config.toml
train_examples = 195000
image_size = 64
translate = 0.06
norm_position = "pre"
fused_qkv = true
qk_norm = false
optimizer = "adamw"
beta2 = 0.999
epochs = 16.4
lr_schedule = "linear"
Rows from block 7, named by matrix and row number. Rows with one number belong to one attention dimension. Each number is 500 + 50 x the weight over its row's rms, rounded and kept within 0 to 999. All counts start at 0. Numbers have three digits each. After the name is the row's rms in percent of the matrix's.
# q: attention query, key and value (stacked) (model.blocks.7.attn.qkv.weight, 480x160, the q third), inputs 0-159
# k: attention query, key and value (stacked) (model.blocks.7.attn.qkv.weight, 480x160, the k third), inputs 0-159
q.112 104:498444536532567554588560544536470427458465509444508421546466554497575470472501525393484578543464517421539450428571505514377511450474458512430515509537508439537543537480520578524470553478576498462489481389536491497515544504490498486513450536386463606485464344607488539427456517488554488438480537542548526520553479534482477513453571505525514466478546477513551518582471556466509533473448524483454461512559555478463420476492536540536524464459589579533451536513549375522435586579624484
q.113 106:487468545536547569573574529549467438434449524431534437529516552518548476481529476362506645516453576426574487485576512495397499443471502535467514497533483441572499550476536549499487560456561449495522479379530524536540536514479477509534423564391465538498434380590520597457477536513530470445445536583544555531528476542494485548427572454536493449482532472484496473556475504445451538484461549490478512540587547494450431498475534520490474468461531550549445512518574440527434556556660479
q.114 118:527472543505466415456440406526497553519446451512479608405462482484447563556513430581621517484505435555432467573445483443577513499558493462607464528476454518456430440496510401436537431545532480554498525619497521509470495515497518522513476454528554459481474574483475429588563502547471542554593479512460510492504453499495465493482533508554520618506383512474472495406601459541522483512494493465558517531565548533437550552484461491453487555523450458532612454533484596505497398419422543
q.115 090:537407514558519454530566478529509552526439469466489525488404543526560539508446456493530588497447421462432463435560441495437507485512378491502450536518499447453528416458480473535523448539589450505478469510487494502456499485463512472547468444454513624483413440602488537458532512520597516508568554579499515518578434493460486563437584564525518598484480558593567506497568453525540496468452474486486424501589547480458406453515531533534599477470641575482551565554499462479446555600525458
q.116 092:474490539519533552566564524560519433474454521458541433459476560484565502528553466359548676529456555457541462504508466484426485430461492544456536530507472500536503551497525485474481544435552497513517466381542492543474534493464446511526414584407502555503458403633541510464480508527590496487493555589541558553508475511480421485440566418556528456440532410513516510561472508437459568488446571490489513495574556521440443503508525504462454497490523550552487539537583427544479503453664491
q.117 115:484521452466541493526581567455529492548564486477535460563513510463544465478498613479431391493526467473505535358549525556511556557457475517400509521466479474460558499501446530550492535510470571449447478470524429389441480439566507430480535481520484582557548467482461464407500455455560487462481487479479441485498583514482558484576455514425450439514582497607515526589487514542504500544540411526456445392413422479555430438554482533546539477456537499407431639497475440429534565515505470
q.118 098:542536495506468433429381460470472542481541518531452579505549442492390500477466490613428374457539476553502528567439522493562460545545546463579464427500536567519480485518491510441507456511433498497509529626443552505525466523499549540457534462578552416486528635437495515566491514512425454537522474418478477460459518449541577481567403549498504520552434568458470488417501499527509449499505508520549526543429466494555589529476445470547501516520484460490522392476439592523508434469337527
q.119 108:515504475463428435429462430494548588548516479530518581448478451511429551562471505639567426494522464564445511530447474494607544519557487509542460549448501520413476420504466426458553417553496500532469514617538539451450453481501521485480531421594556451472487614442509393554540512496482562563526471464438445495483512499483533489553464528492490607484449528512463477446584476560530487560549448446542486431463486512508528497495462496473506549538431451427587538517438621453527427463369516
q.120 110:515446609500495543543550443540518482459453464458597460459496564484567523555549454392619677531452545458462458512486449456471508432521476537490510594481423488502443521473531442438525519474567447535462476424551539538493519484455465525523408548433476523478425428553517496498499515518567544513542521605498543510524427508451417499433598425587519538450493405495445505510506475407460589473497541447508501455607574487415480514508506523415450521510473514560507555512570496526469472484600520
q.121 100:487461544496547547508618511505546464545472475523559457441505487488517521569557461430650652516466513531442477517519442475496491456473455548484508594470493479428430546480536372525522533483526480549523510424579464486490520439536459454481440515493501545499486463515511480519541485577574562492554500579531551535494471529468397466429564404536552525366521377505465490558610440490473581451528502456500489491545536547414494512559529449423487583515473536512514583534543499487555469449613551
q.122 068:459497447564447471497367515519446532451499504483381569552511450479447490419409504564415443454497492461555526539522542543475417527544533449563487377595541513543567496515537558482508402490417572463538487588414500564491434577469574562488463515535513440466493588432533534584475589444487428532490457502469467476516507485507545481532469551489469513601426592467511503417466498495549397541479502505502549578541449418511520489478447516462485464473520487515476387452517550568492528509397486
q.123 118:489591444421551537479532573429534440577592516542559442562544485468473477494522602474428395481524508540528553474507535570517512564440531497413544510450494513495516525543490552542472556469409553438494536466559450433492493455554504443430557523545491484541582518432537458437467442460478499464438479440517465475422590497519561455577421477415451405513630470548474491575458565519476503534551444545472517418362415503581496465541464490532460485498444468443413564455491485448560515477500487
q.124 091:529521451558454429487372495479440556433533538498382575546473470550452491422428483578409395475525488507527517502494528509513439537514516455553455357568531490526544466505503579472520479517469500478546526607442541535538477575455549548544522458532515448471511564439501553546496540472406456493507486441500499448513508481534596528526483574450517512579464636468511496427485498537545394501459529507523509550477484461568519482460466539559554464502549496507538367465445523534458509549324466
q.125 094:536514492569475387422429441488494613561511434560456584464479435509450513514459462651519394479512420554413526508464479512567504551552449455589455449512519501419490419487469433470519425572505478500507541654471515462503472500517544483475552403592528479489504592438477445569528513524450524511533462477482489462533485512504511524521505570498482557538423558497479496447594451579536461523529468508558486505513482529483540504491512477512534494497485449436608481501409595469506469494336515
q.126 104:473561459417547527534576574442546417531576512501540408556530511464514438498535608450437443499525523510517536430551529571489544531438524538399540536480483507495529540519507575560484584490439556461483480427550432422491491473553450448434555540509461527550578458477508467396465450470517503451417504438519468520457582499479535446567443475454426417486618456598501499616420533478492528529521438518449499443388422500563475487562468497534483455502481515427421605481512460447544538481552499
q.127 106:503475487585446477514391511520445512411482531492387531589464471538461476467433487547406430500526485458539526484503552498462477505496518471517459394571566481583540482489507640465535483500520500449546552551451548559551498534460546555551530501477459502477465534531515613521451541479442435480462508469531487475523507467512574555480499598482484493592502633432547480478451565473547407484421567542504499596504519456582507497439486522568542458465602541546500364487475476553400536593427480
q.128 110:534506456549583541547631527445548493552525425511546452481475505512507535471601522429489491526437503530467568446502523562488545478429446520402517495502524393443496537593476482578509591505545462488497559412604563428542493493562535410502530508521490530610507490519505462399514413555574605438520546505594541511511501548499515497434468397469469400438575474566539533628502464512410545535588471493525489467485508587523496487505478532516533449504539533503495554480454482451437460543559559
q.129 123:468578475517553533562513556508443390455415477533485466506611455437502412536544502483544514577461504516476571495579525490490469543434540418520519553437437505522462558432535465609499490496484521570541477481430565399464515529613495405486470476492479545503525458480460551556481481461443482548403468468550433418507428499463416480497575388558461433477476455505457526548437499486480440566517553553502523528483451504398505492508539500465432378477453504566485559413626516505428469460518560
q.130 119:446485605454405466503352475573457491418468586450473497557513513457510466511454519553531526475588475450569469518457459422509488540583519502534490545484424594516509477455516520414497443498493553475511447515479474580467522435429420573475469539413493385460509459537477558567494596413468406498466516484445475462539532442446457482572503587508587558525466531447442457424512535424620476496441547479493511542528517406498519497433482480473463573488445474525483443525601460558528523544507435
q.131 092:504585514515453507506450497459488467516443491482527472464465523526471455557491463533562520558524535558518479584566522462541479475506615473615526414463419524555410468464543518547491416573390465555549515600444483467537493519499496518515509521512514482417580502489526510613428552475363478602462502516538398490478467545511483482550550613552525541474434468373499486444425554535557437420465503515503609534486500498515529498541454488441462441552407431541501430487566520499554433451447555
q.132 090:492504460428544449406544542526508514460610545480490578492607475454533505457496558519491488457508508407467476458461475529490550576528456525439497517458548511470537512454454447516511567435512555477438414468456513549473461467501500504474452498558549460548445492432534548436559447502548540482516454443480502487528516470508493553488485371444399522603548481618489466461598426474482589642539435544480433427521426483422504526458596515539461520475543535428564572485500534485469603467523362
q.133 102:523484542521447500487491442514530593535536471447580489478374574555491562475451496500493522457552534545573413535485503513528532421581523558507460460551478536493515443578467531392497481534446453498504502532561415573542481522432492576514529575500496459453509565524544441520488533501511525499559536565467545569476549547552553489515492684481540591462491491455565467443521534495520492376491423467527581463539559508570470505524397498432540626523496488423486457525390516542633514525477494
q.134 099:490516523479439490545443530531401447435401478538465494545551452488490436568448455534553548516504447487505520515562498391504426558520583451611534488463464528605456500367546524531481423479448533555547475560397494469464532502514468535508464449487499563423566420546442522598470530453399400533480488506491435424534469494465458527546547556536537526522430508445468486470405569458568454500370579528513477586485475440469526476523526472475476469495483477591469439518602487543492467424453530
q.135 090:509463507517610501528594521502505494475527497517493492510554454477507527474591529460467478466464455446469579453489490541468540537501390523409484554509516471437563566522504458535516523451563508488454498407574591459493488452549485404536485499490495504600439460540416517396578471527581562425513523470533564474531504483454495530476488296479428420458559506639477549578528467493453537606551534470501413463482478498458470522462549540529488515479547564483472576469522461478394550544597479
q.136 103:452478527449411469455387455539447532471481551474457569564459506498522490534419468564518520469567468483569456535472475447535495504621535498570475488498460581568498436456512527426523408517471538517523456584472403590492503481431462601497492505470510439421512473524489575583510594462425406507525509483424489508539547466513520514571523626508564627562440549439480465405489540465595485446411542497494527522540516376518548514480470462459466563501497507503511422519546524557532516484446417
q.137 103:505433495548572534535581500471544541488545475498553463505492492521516555455552558430481505466484502464527495434453475548427571488481368516409524544550549449431554554589457455454507544480555483455436513395596538500498513455498505433530513528470495469618433513532489482366554465529623580422526543513510594531508515493488488496452477380468448443461579475597495516592554460497440524563551481447476420436488514554493436501461487526553511517482548543452481592471462448471445537611586508
q.138 113:495534560477397466501390450528498496523464529492500481520460536535460458512466491569511508493557519541560470602470473466529500473577582500572502453498463542554476437527509570465488419574424505514528489572465442553514521500394462591484543563462492426456564528567551510615451591481414431570496515509492452473463505496529522472576483633520596551525440507380487470404434549512571464418442515505502577532498538485567551530468440453478476538552439462536501388505520504564587442506413494
q.139 093:466461550437512481428481470538494530458569554452447553545577496422528496461475600491481539421579522424540502465448420506476527572545456507427449582474512562514585522505468474408497519439527558480406393464520493560431449450472462505453464522457520388535449502458474573439560529469561516469502450457465528492536525425509473521566466386465458509558540514627439491475582424450510538602548468505461440440505454458457486525451513504506477579463535565442550572469523483539514594543549381
q.140 095:505488520549553525517606514499525500509552475505540475502524512488506506443623558440476505465478512477490505452486473565443588510463369513389497528504492476422558568566471418526504564494570518474435506397597572461517472441540487392489495520448506498633469506497502484385518505524584569419505512514523541498499511515486462462487488340470456433425540454599488530573552454504452537575578478462492462445474495548485437496492491541529516514455529559484467617478480451481429523598612494
q.141 098:478535550496550511524513443495563469465520534500509506483586524445515493505561595486522521470532591491523497508435436529464563508453446477412505597435429543436530606541497425490472539481512498475458449413543547473483483439531449420476466575438513398642512516493476533439518471478574534506482479487523535497505471440497406461537490331496476429498517409623432528543561455457472537568615474448471490443509480536468463499455476534457459520507433575480509619409552519504486554557568433
q.142 093:472477588473395470515402482561447536494472522488459486544464504497488468488471455543478531480540435512562521524484490433499499519613533503571462478568468540563554459490525523438500403541502529499525487536488440600508542475391449551503606525435492472421520472622482545563502623467421408478536560502456538474529536441450539499567475631498595556494460561441482477438412559474616469428412566533501523562499541419552546527466457488488505564525497498529483396568542488550482490548456470
q.143 111:539621496510506533535529475450517462576433454487569462445490520513466477552531488501548480545489600625498503584538525534522514431456585469563502444476431494503428503517498497604482470553404444556570547536442518443528529558544502491487555550528521504505575548504527444563419506486406509599492500564561422488449447578542477476521531561536533469468457440438551519506414552566497473430522492524519636519502493562525474505553422483384447416559387452511502482422536547494555427443469554
q.144 102:579531456555490541511567470425557537573523446462577503445378509555474560464497475474468470495465574600485522545492546570516530401478488529471464423595503468474504508636460542537494488551470436494481610526546477489548509559480532523523591566534506504470505585496548397481477506527478535530571548560559507590434512567558563498498478576497486478452495484485589526491459527597476503365549424467514582472480556578575486517539421525432523520537492481464511490455420554484589392500469548
q.145 124:569489394489574493461644569452493533497535427523513545469526481497532541487503484450498446501407472476397529437548516545527473525444469519496489467500593425473456503476486492569498577437529486512498530471493491418524475546613579459505433408602510636491482475402487472468533389564515543471518477486507502516480483558509541529401532447468388485514545504533569508545560445552398520516498469519556444457474451559462514468579578535537565440482587513449519568481410530425468523406504523
q.146 111:511516468506590525537611501476555494471512474485547526459524473497525538467568597451491505470466527489485520480470464562469557489419423513408517572495507521439532593559479424527483566478538527491431512426567555454499463499532508420499507520475486490610463498472472505394533462529592555460521494539550527494514499501486457480466462302492426416479528420639477537587541438486436526588589464469464468447477482560450445510491512564511495514475516584487499644418518485475441529563583484
q.147 111:436415583515438470477430443583517555475559554448466535520439537516525543466435538531455543432588427449562429493441457469489497498584437576446437532529524544462569480540481519353526481473530544424478482498588457624490488421364464563493517548455497408500461514544504534439549579469548473436536519505410548522528559461500533504527435540431560560498499532498467468453568479461555536456503483441470458504516525431524506527435497499536516615463540532455511459589468459525524562583502413
q.148 098:458378492498523471499571534517489547504579501530496504496474482537536567486496511470471487448489409428479477369470498495485538525552423573438515543524557430440518469503436464444535577469581475462489481429562496541476474446489514492480429452515508541563447482492471457399547428514629568412509502479460559552542544527496526537436490490448491510521600527530513457510603449470476562567503470419519345475511475538542452456496515490602566543465611566416497540589409430452473568565528484
q.149 134:472556530480491512511451520518414420416429495520443502551591455412496432540524509517559551546513459495484558517529518426495469579487551401560505602433430585558485535407547474568527454462486553542529436519456555444476526495567496449523464456475474519445517428487440593556519524439432410519442488472474452388520427459438444478548557431559483479506437496518447518514445541445558462559442585519494503540467445428400530498496529496471425448491439495594496530462647511546431517446525522
q.150 119:520510504539567540565606542475537477511522467515545457498521509494508507477604540424476509511452558502484525465472487573451571475436396500398513513512507427443510582553488444538492565487547484479455521356563570423515496469545484395504543538471468544630478494520478470396500459533583573430502529524578545503507501521483492492448463364470455409430568479599518540612512463512435545574599492471488470473449511561475435480488531526528500492462516560481474593450512479458410513571575535
q.151 123:517531466573600582559613534478585443564537437495553448427480519535486521472579513457489503535460576550484530508491507576478535426415470545412530478472549452427477563614468472594489559534481463495522558417565550454525495518516518417483564558495489489581497570523536440444495415552543630492495500499572497533477477539554508480435476392522472405430567421536507517591497458563416537489630445499474565476495515594542471522523479506507503454488483536492492547438472529445482467530541561
q.152 104:433451615492477475549450457525531480443505570469508465538540521514481476525543560517557561447558504461588422491413404476458595457542472497464520541478423556479525512504498471388512511512513478461485454446532525516504495387454391449478459578399508380642528495570468500485479548424612536441439469514513453506569542470445413450532469441479586477493519469519432472499572498432539497549512488414500472511528545501504416485427454458474465569507430509499497547508548414529556505612552461
q.153 084:516585484474436516436453490520478446508470480438490499464519503423492450529436477556539533553518532560478482551555516474542418522499627477620471515448436566545415511452529541559518432522400482593553462553393474491490520553531519553503499523538500504377543510434534527591470514470387422627491468525519436456481461499541499479536562571568474529495401467447494521437447537534524440417489522543477600510516461451437543515561461517421459456507461430545526485451526596549566475400451516
k.112 111:451566484525564520494561564494521509518484475482549392429463494435435449549591586498465551509479597478602468529464467553539577490523529513419503524457391522545506475553482433600501504494480577496423479455488520510417468452465442405463642583471530421574586513625523467513437460470490560524461498543574420488564486499508515504562468455467490385537526522495516507473444534500479536565625443539506562437476457515506479542489466463424445428553426454545501492464526499532530445490563523
k.113 116:461560482516560525507549580484529489543466473478564362436494533454425447536613581453443575507466629510576475526460475571510581506504526553437513526479442475529485490541463440601482504495495551499440478437522509489439495451472463411471621588462539446554589531607516435521412435491482549544410486493589438495542483517591531479545485450485518423489554473437513527511460518539455548534609491560465568427471488529531476534474451481423468448536439462543476517426563486482553468501561532
k.114 117:575516502467503537478492424508442543527523476464446595525521468532543536459447441484489425481537409578405536500564555481500376506414481469526476471507585494547483517464495580453471522458488444478499528517511511434558529570558610620541394420559475591432436518385499509481536479577444435521550481421448513499441508466533518527484437564522434561483452524547511537498495558572499446420417586499493522509451511469540593489493547526577566536507551545499463506504434594524408512459414534
k.115 087:480580360563572547482581515526435526483496448489553467429471443476516475538489566543396498473477515499563499517554480561528510492430481501459433421474451499594592493536494468545515449455462610460446537477450563469399534566486494458496632533506515470485566504573513441438461511507420490571480533450538391461588478469535608575582488537445448427534489578510604478494485563506480481602530490537522543429461465485453510543513517496497471471484560458561510492476443523508411418488484591
k.116 105:482548487502567527504572581498547497551475455477577391448480551495396474556572569489463564482469634551566461529476486574541583461498502548433532496453432453525467483542487457599453517521508519518409477471491525484444464456474496414483583557473537472549574501598510426526429423484475582579443526522614448507546515516574503477538475459478487409484519473467480517497472538591430547561635481556530547405470475568550471547462433514438508446551431451564476510459523541495510444474549537
k.117 110:413459460523496435450549505479516454397448513587509487473433468483494513551503498610536554549429522404521503487472450447481527500623510475481514494527462498438548562520494423505521431613472508539483519547457455605402508476470418435501586498463515467553540489574467521472538510388533563508544496606476504474560510512428487523541555523501586434534489545498495444470525435493514539634492460447491420544527542519386410492538459471423467500494513475481620452561501420447573415526472454
k.118 112:522442527473441488482378454507464497502562548502431637594552495521577513451432451486520457492558376492432515450530546467469436512479490468568499500507571546503530495480521567403520522462514482456602516521514481481593534552541550567500362434517475563450412485383494550470555576499520414433524476452425574502463530484415479490440499535537498593512459473524474490516525486436555477431407521453496459586526488426503526440544560502562535581457565561456498534551482461528452565527485448
k.119 110:565480488501439506478490428524469541497538510506429611549465481563568536479412412547519424479482366492424558486577556428480420504467475451559462457550579494485494510424515568434477503498509422472561554571481494506522520550557556603536420380563475581440440471399487527484551502557497432475568507485413549540449487485467530553492512577506474571493436498526502484539518507539545465450375560478519443552504518478454555484524550523591568547491549559444537466558443539464453528487390506
k.120 119:526561474483579509506583556495530490562473452506549410448457497517385479527559522518457548513466595571511502563509494562519573466464491549438507500486471439533460499488486439589446524507510481537402532484477534457457509469523516463486602507485528508531542524544510391519441394543440579598444516500622442524537502522603537489525477478480436409488540491427514522541464588619408521498567492586509583402459464599547482555450456492454527425578432500527463520445515591454514447495509552
k.121 102:526592436518539543484603488494509537534447407474542416424449520497373497562532499495490545443447614586543468548468484585510537464514484564471501469452551453527456544493459440566456475515477433533423520493537535451461464479485523492506611529471543481527507545537510446515489428562468619620493515520551473575504475503609529480539473475463494436473489497453489527507508500614393539511607451545485525359513506578539483579467442538420550446535448522502509471439506602458487463474496570
k.122 076:537435614476465471492371457493460520493554547493483622577563497529616515400463484485480426489579387500447491493517546505497434532439475454556505512514482512474540444525506630405542546481516548440548522502500472480553556533523522561481375484547434516452459459455519536498516557522536387418539501437434527505441575507459500518447498515500519595502470486520531521467538543424596471426412525433513501602486519415490525410515574506578471564495541484502482501519457416549494551547500454
k.123 113:419438512457477407502469539491557453470482542569494473486486533493487528572473470546610546545453516430491497488429475437491517503614495510484558496521542497421511561471483451466490459597518460533530481569477458605476477416455428410495530474449494472567497470527441554534543535407578578469560466590482589512486506518408410440475539514516579491525521453477392465519557371494527529545461435436513401574555507526460454498547470470486491505476481535455594486559557419434600497509485386
k.124 104:493447539502472482488380480507442521480580549475424574568573475489652522453437474486485433536563395470478521447516518460476430536481499422553471494519508565513550463485515612421550531464508557469576463473507495486576516546510502583499398460525462537460459497436508562482512586497505348387513492444435496473491537485415486520475511498508509584515504489542519493460491465383547433439420544434484494584491521389500523439526572508592478576449558499491465512500480426559475556545499460
k.125 106:573491502515425488497449418540416545466537508508443617561549439522589531475385422508512420486524398535411526480555513450445410510436529429593479466530564534524534548452518549416519486479467492461590524514496493488571536577542558600509430436539479547432431489383497551485574561519497408465545493455401543490450496445467501527504493539531484585507438550542513510483505494455532459449383557461511470539499534427492566483539573500574505579467552541484505481528435491530441520493417494
k.126 100:445472492484517426470535566480574438467453514566530461477473490484433503590560532545562565534464554426523490495402426448520569503622493516458509522520470484426484530490487401526499444590474459559475490548481495614439474432477397393496616532461549470571547488588463502507514496427542596500531462601514540517543493547448461470490548501513579444506545485459436481516523385507505561587547417508497399538541508565453427515520443472439495495511451490520577497539570448442591452496503460
k.127 106:480503544492482519492368497512424516461559550464471550568591499463591469434521545467448447506594428449571510454496515519479461559461524447512482539473439585545523466527497594476547531444471614422567410456526478502556531511500453548447444546489499458505511481458515562465450578504511342376457484419481467460503552484427532534477492493482501537534503527561524472450490509354561456483446514473426528527478447375538491438522544468545417525460549479536426509477491428573463550564557468
k.128 120:509555542472515468527570493434601522622463423545588469409544551518442482551518466484610530542431511529450488533441482489591565428534497479549548503485463497444448499466491413557471513588499471584457528547524611407497513399455532512511524499503558517505512564536523498576494486545524607491601492521554507440417425542473465465529497409542563514483472430518468559468534532557432546545539462532554549390478522642491516555536511474493477488545426477526514511415539578451475439452532528
k.129 118:441417510499575455509520557445525433562441486609498486475445452516421432510503478530553449572441447483437499420490553454446474458509445467537504547470497387396557431522552470494482423583476568528459598567415532505442593542590519509558495388534423569460545493558491452469528465475558578529530545528518489447553494539475509534438570554593498487502534527589528488538494584527567441534463537510465441580512471511453435533511524454554546473562587494489453567556499481449510534538400555
k.130 119:510472443514536511539380492541412454400521555466399475604511432455501485510467542504417477500573512588559535473573539471408468594432565467457506504548559538580573551511545539488479462458486534422551465474483418550440543515496439465463529467459473500494488451529418520436528518412467399497456569440464458526564521434477505511545490515489510417464542566528460421576429531458558437433430551498480500542497478360556497449512508538554516531487502560493418516512576425543525565575441536
k.131 101:491454464524443486432469521546478532364457566501458574565487475511585533510481483561460463505498494401500468432516479489458481503613451540531475448531507468430539491552477514436554431505464500535538496544454436649504491595499463412528495500541477504489525485473481467483466551380433447493461489549481552562530545539457548553433572632500563572491477559434492471457486453456568458495489515416461463595559532398408444487463450488464473484385570425445544451577444436475526531536505459
k.132 091:500478572435528469565489517458474429634556465452549418481506511469443469449557537441491490512503402500560510513527525560541463531393502478453477597481464489574506462543484553562442588442592558459429554435546560397515541412532553657483483501486455510487497481531535492514529439626558481470488552432548466437500464442559484470481468363511481455513532426544541514540520559528487545515494553572477488452450467552602575536496565491559522513599533539542451534489560514516450506536542520
k.133 104:537505485472422502474441446555475575357519535428472538534519529538586570494507499511440512434557555514519474550470452501517540499558548537513499447580494599551457549538463540436523508452531476501534428484573472533535422499373437453468503602522565447521489542444511471526453597435423403473536487505453508568440502537453486491536452569404575542436450513393469490430495409465483520443511447406538533474507564446480543482494465551444475550413422432502537390504476502528565434507542456
k.134 099:476471444558504520458483520526445520417488532497436552530465434483519496509433496546478452480511486488497523418586521504432441513511482486505449492481501426509569489526555549463535418478401497471560510492394458555474507664590479453515504457510442536469493423502487491442503494424474483564474526549488500591592554494522566579434563612514461490533491574497525449503445499451574403513420526476473438589547447378430418458512508510511542443430653523452436520565443451505466558524431491
k.135 102:509537555492527493565568506427543474619503436513542432436511519493415470527544497449587520532468484560501543532478550485543543456429500448481555574453494502528467492478519463574434517524526517528443539488493575397469586408530559557492505477480511516517517530568474509540533448594572572484572556489533454399471422476498449457550495352561487465484520427579496516528502628560437495493520513573535525437424494606560532526546506465560511506636443546533469555444585563480483462481477581
k.136 105:502483459519474562481446501551428521345535572449411536609490442466554512493456546504388516463612513502558501478584535505429465543486525496466488490534529522622547570552506595448514485409497503434559459441481418584504489580487452495508502512478476473503485433494469490433513578452470370513428555485468493588560522487490529525495514579432458478474479588466516435497434448402544455449463558481472497548557520371503475476485477545509502505414531542482443471573463435553510563563484485
k.137 113:548549547480529468541547475452531512610508436508554462443543568473445495563534500464586527505467502587472509584454508476583562461460536492512581546478490548520447504466486463560416524537536492528457490524558554388481563373467529562489505508465536510530484555528474538549505483577557562478553563465518475428412437486502429434573401368527527479466524429540476532518500575550458527498531466562539551414419506620549542514557504458520503513595363517522493532418575558483496440461495564
k.138 118:476481461506450489457411505582492543304494619461436521585490482492590516508457509548422515495528537466525485454500461503448518551591512525512460454559529513515552501525471533449574483466510526470562438491482395654495458547449441420483537531478503470504515487483477498453471552384451435474403490508499512572530550500460529524498550614456524512466473562417502478509475428418526476475484483448472479582558510379449461481490456508469449444389521444435505434554498423536541545553514458
k.139 097:470479574477525483540488489512453442550589494471499390508530514470436479467550541439510508516541471579547522501545554493487505527399552463440542593511504533588522534518500534555453572471584530439448516439563509461492576397491528586449493453468503476517490484530487514514545471607540493437494573425508469402498459412510460478534454354459474421508575476586499491590481548526495527461472551598487521486421464539624576490502547480600536585612448566513442559476572499499512514578509527
k.140 107:546511564461536459552522493468514481653490428536560454424525530493417484524557483475592521544449510582465514525454538485571560445436518469484555534456488528486480508476500420570426511564565495544455524504528575400471573377501536529494492481496550483517510523553450506538536486561552558462593558477521476405443442482497447457574464360522555461460521427554466521540512588564461530515545506540518526423418514626557541542524508472533502533600392509549469535443571545467492445476509581
k.141 102:489470593456540436553479486465508443573536505534533433463485561472394476529531484462563471566494484558498505485438564450544535502421529470468559581513487513486500494493499468521442537559607554482439533521559529473467647372513519541497511443454498513484514526596425490517546493550558536459538566460503492401482437454476425433538455388538544453483574439563446519581522582529533534489500519522536514508415510595583534504541546460563517560636416526530500557507623473478534462558478540
k.142 094:508510400527505574453451484599458542319477581474423521564492490453563496545413513529441528488554572534553506460576461472443549526517562503475473452522525533592529578489502559482526439437460471477579417467460445603490503573423449425496513535448528450534487455561460511419480530398435450518472541510486471600546509448479523531510545601441498491464494598456529406527414440427484442483458517470491485544549498381496449493476454525486475474383490565477461470517523483510530522530489519
k.143 111:475445516499464429417464543528524554428463560507518584499480506546576512533472455543497467531458506411474429470437467514525527461647449545545457451543502478372513422571467486461557451537528495537518525575493464616515497547470471419519530501516494489492546517483508447507458533394467492487495487586499534519477558596403488512436564641512603592477486518439492518443507449492564488494509473404506460586555547477418422487462446467452428466423531403485563457572457448462557477517512440
k.144 106:527484508492444484430519487549558580448490550471549553469475571563571567526486460527484520480509552453490435538440469509563557452631485588514476435531488540430460471549419494447539530510536466525505476540528444551543435488389457433473547593519556449502523568443534469561428576452454521481505468573502533535445544587445513513515498573459557595469466498420519509431528439482445554483602423423520507495508580536430499495466416483437431502428411379484597427508438485492537473475562446
k.145 124:520524510518472525494619490417522525665508402471593500411468539539510535444547474466547470482476464437460493530526508563572454433471421512546472500443423443496462448494536511519515559458469475534464578492456569383582456534561589557539444503535481552461501518441600464568516461618533545524532483526535517495463502568541514467412496458540464555550454444500557561447568528555449558577555495525530519442508512612495526541498532489469552497530546459534542550467398592488414494413529477
k.146 116:520513597449548440519560503473541482620522455543571435426490573502399492525559501445597493559454491551485498509442570497544571460448510496491560541485480516463484460501480462541433524534573537517432538537527562417474591381494543558497482473511534495523513544544476516556518494573582570469549544494534490404465428501490435444533475384526541467476567433577481538538526596576473512484527499558554523453434522669547532509530519465530531547626409506553488560476556550473513451488511545
k.147 106:501556488501503551575442439536432491432567511440431408567534508425495509494504570460459548453546535603568536585525509525474508577421610475448541511539539620624510587491453526520475539435504522422524409412547453483472456454452477538437528526449515410557457495512486554468514500532487418479458535414454466496505474412535468469634437399439469428484483505532461481532488464464473485457519507530467533461466495457601567507500491536537499581525403595517432477444547500567497489504504526
k.148 101:553622508487504501589536459458472496624538392486518451465536519439460490492527490468559528475483485569506540591497491496563471529395536451524546528437477544596429567447541479588472551464489478516467487446530561353503448459536522593501466513457520509499457491466521561539517478618533480549552488443499481457469448455554488433558431347544506462515430455530495565464498518527406511527512485574548553393437432541529568499529562516527525531533452569546452530424525573506437489429504552
k.149 127:457435477527559511514499522463475434484451502547438473517432447469412454495479514501490448539518469502507546407574580461409433507473465432463469573464524435468583499522552515522470416509479546487471569530427506541476595582609523488543464391519442550474542448567450467432547473476544526558491574538506466497581516479482498540471544566562437438530557530582538456537479580488555410519438562541459417625519470451481432485510500522553560479565611551465437571548518469500498595543399537
k.150 127:522535556481526468519561504455565504620491432564586455404544535504416477546527464484599509537430511562449522532453517489594571412489507481510560518457468518451460469447485414571456495602542488579441512566530579414480588385475521512485513485504530508518505543551488519570522474551538600479588519514549478417438442511477445446558468393551534496473519430540470540513505581568459526535527485529519531445427521630523525542510513440522496516580416514539500542435569557451504424457519561
k.151 122:510511565451515420506527505462631505569469463561577496404501557537454510530509454527581504538432512503435490533358463495550583451563502520534539487499473522377424465455465425494480497563558512573419505586539543520470519393458515531493546496497551471538523565533502497576483488508524614479543411538501504414425449554466464452542459425542563532513493459488442543480548490568453553526584434509558520442474568641493548539511478449501462528548423439544565491439509529447538418466523497
k.152 104:525538540467540432590380485491454438522509504511468437540543479444445472552509500493563473533510528646528561544470549452496499570433555426486564518567537579518509552467533489544412469561545513476513477512564471465453601419518447502445525471453498514514455513574379574520530499436503460449552581443465475412489482444457453452579455425508577416422550492569433505585488556504560471450454547528533544506439475509537511452516532463525492529546424532525454524446655430511508460559457565
k.153 093:458388482527487494410491533521481519387503601468452561542431464554551483482481508525398462493542478393494417430506486516419435486582474550528437482544522454427535453582489551409540484495517522492489522509480417606500475636524469466514486481550478479482534454465510407448480529458474447505454495543474527539563547541484492556430566621478502524524503555480530441454511480476553485495497514437464416624563520406460471445463462523486522505462581448492528434596391397524517529529483435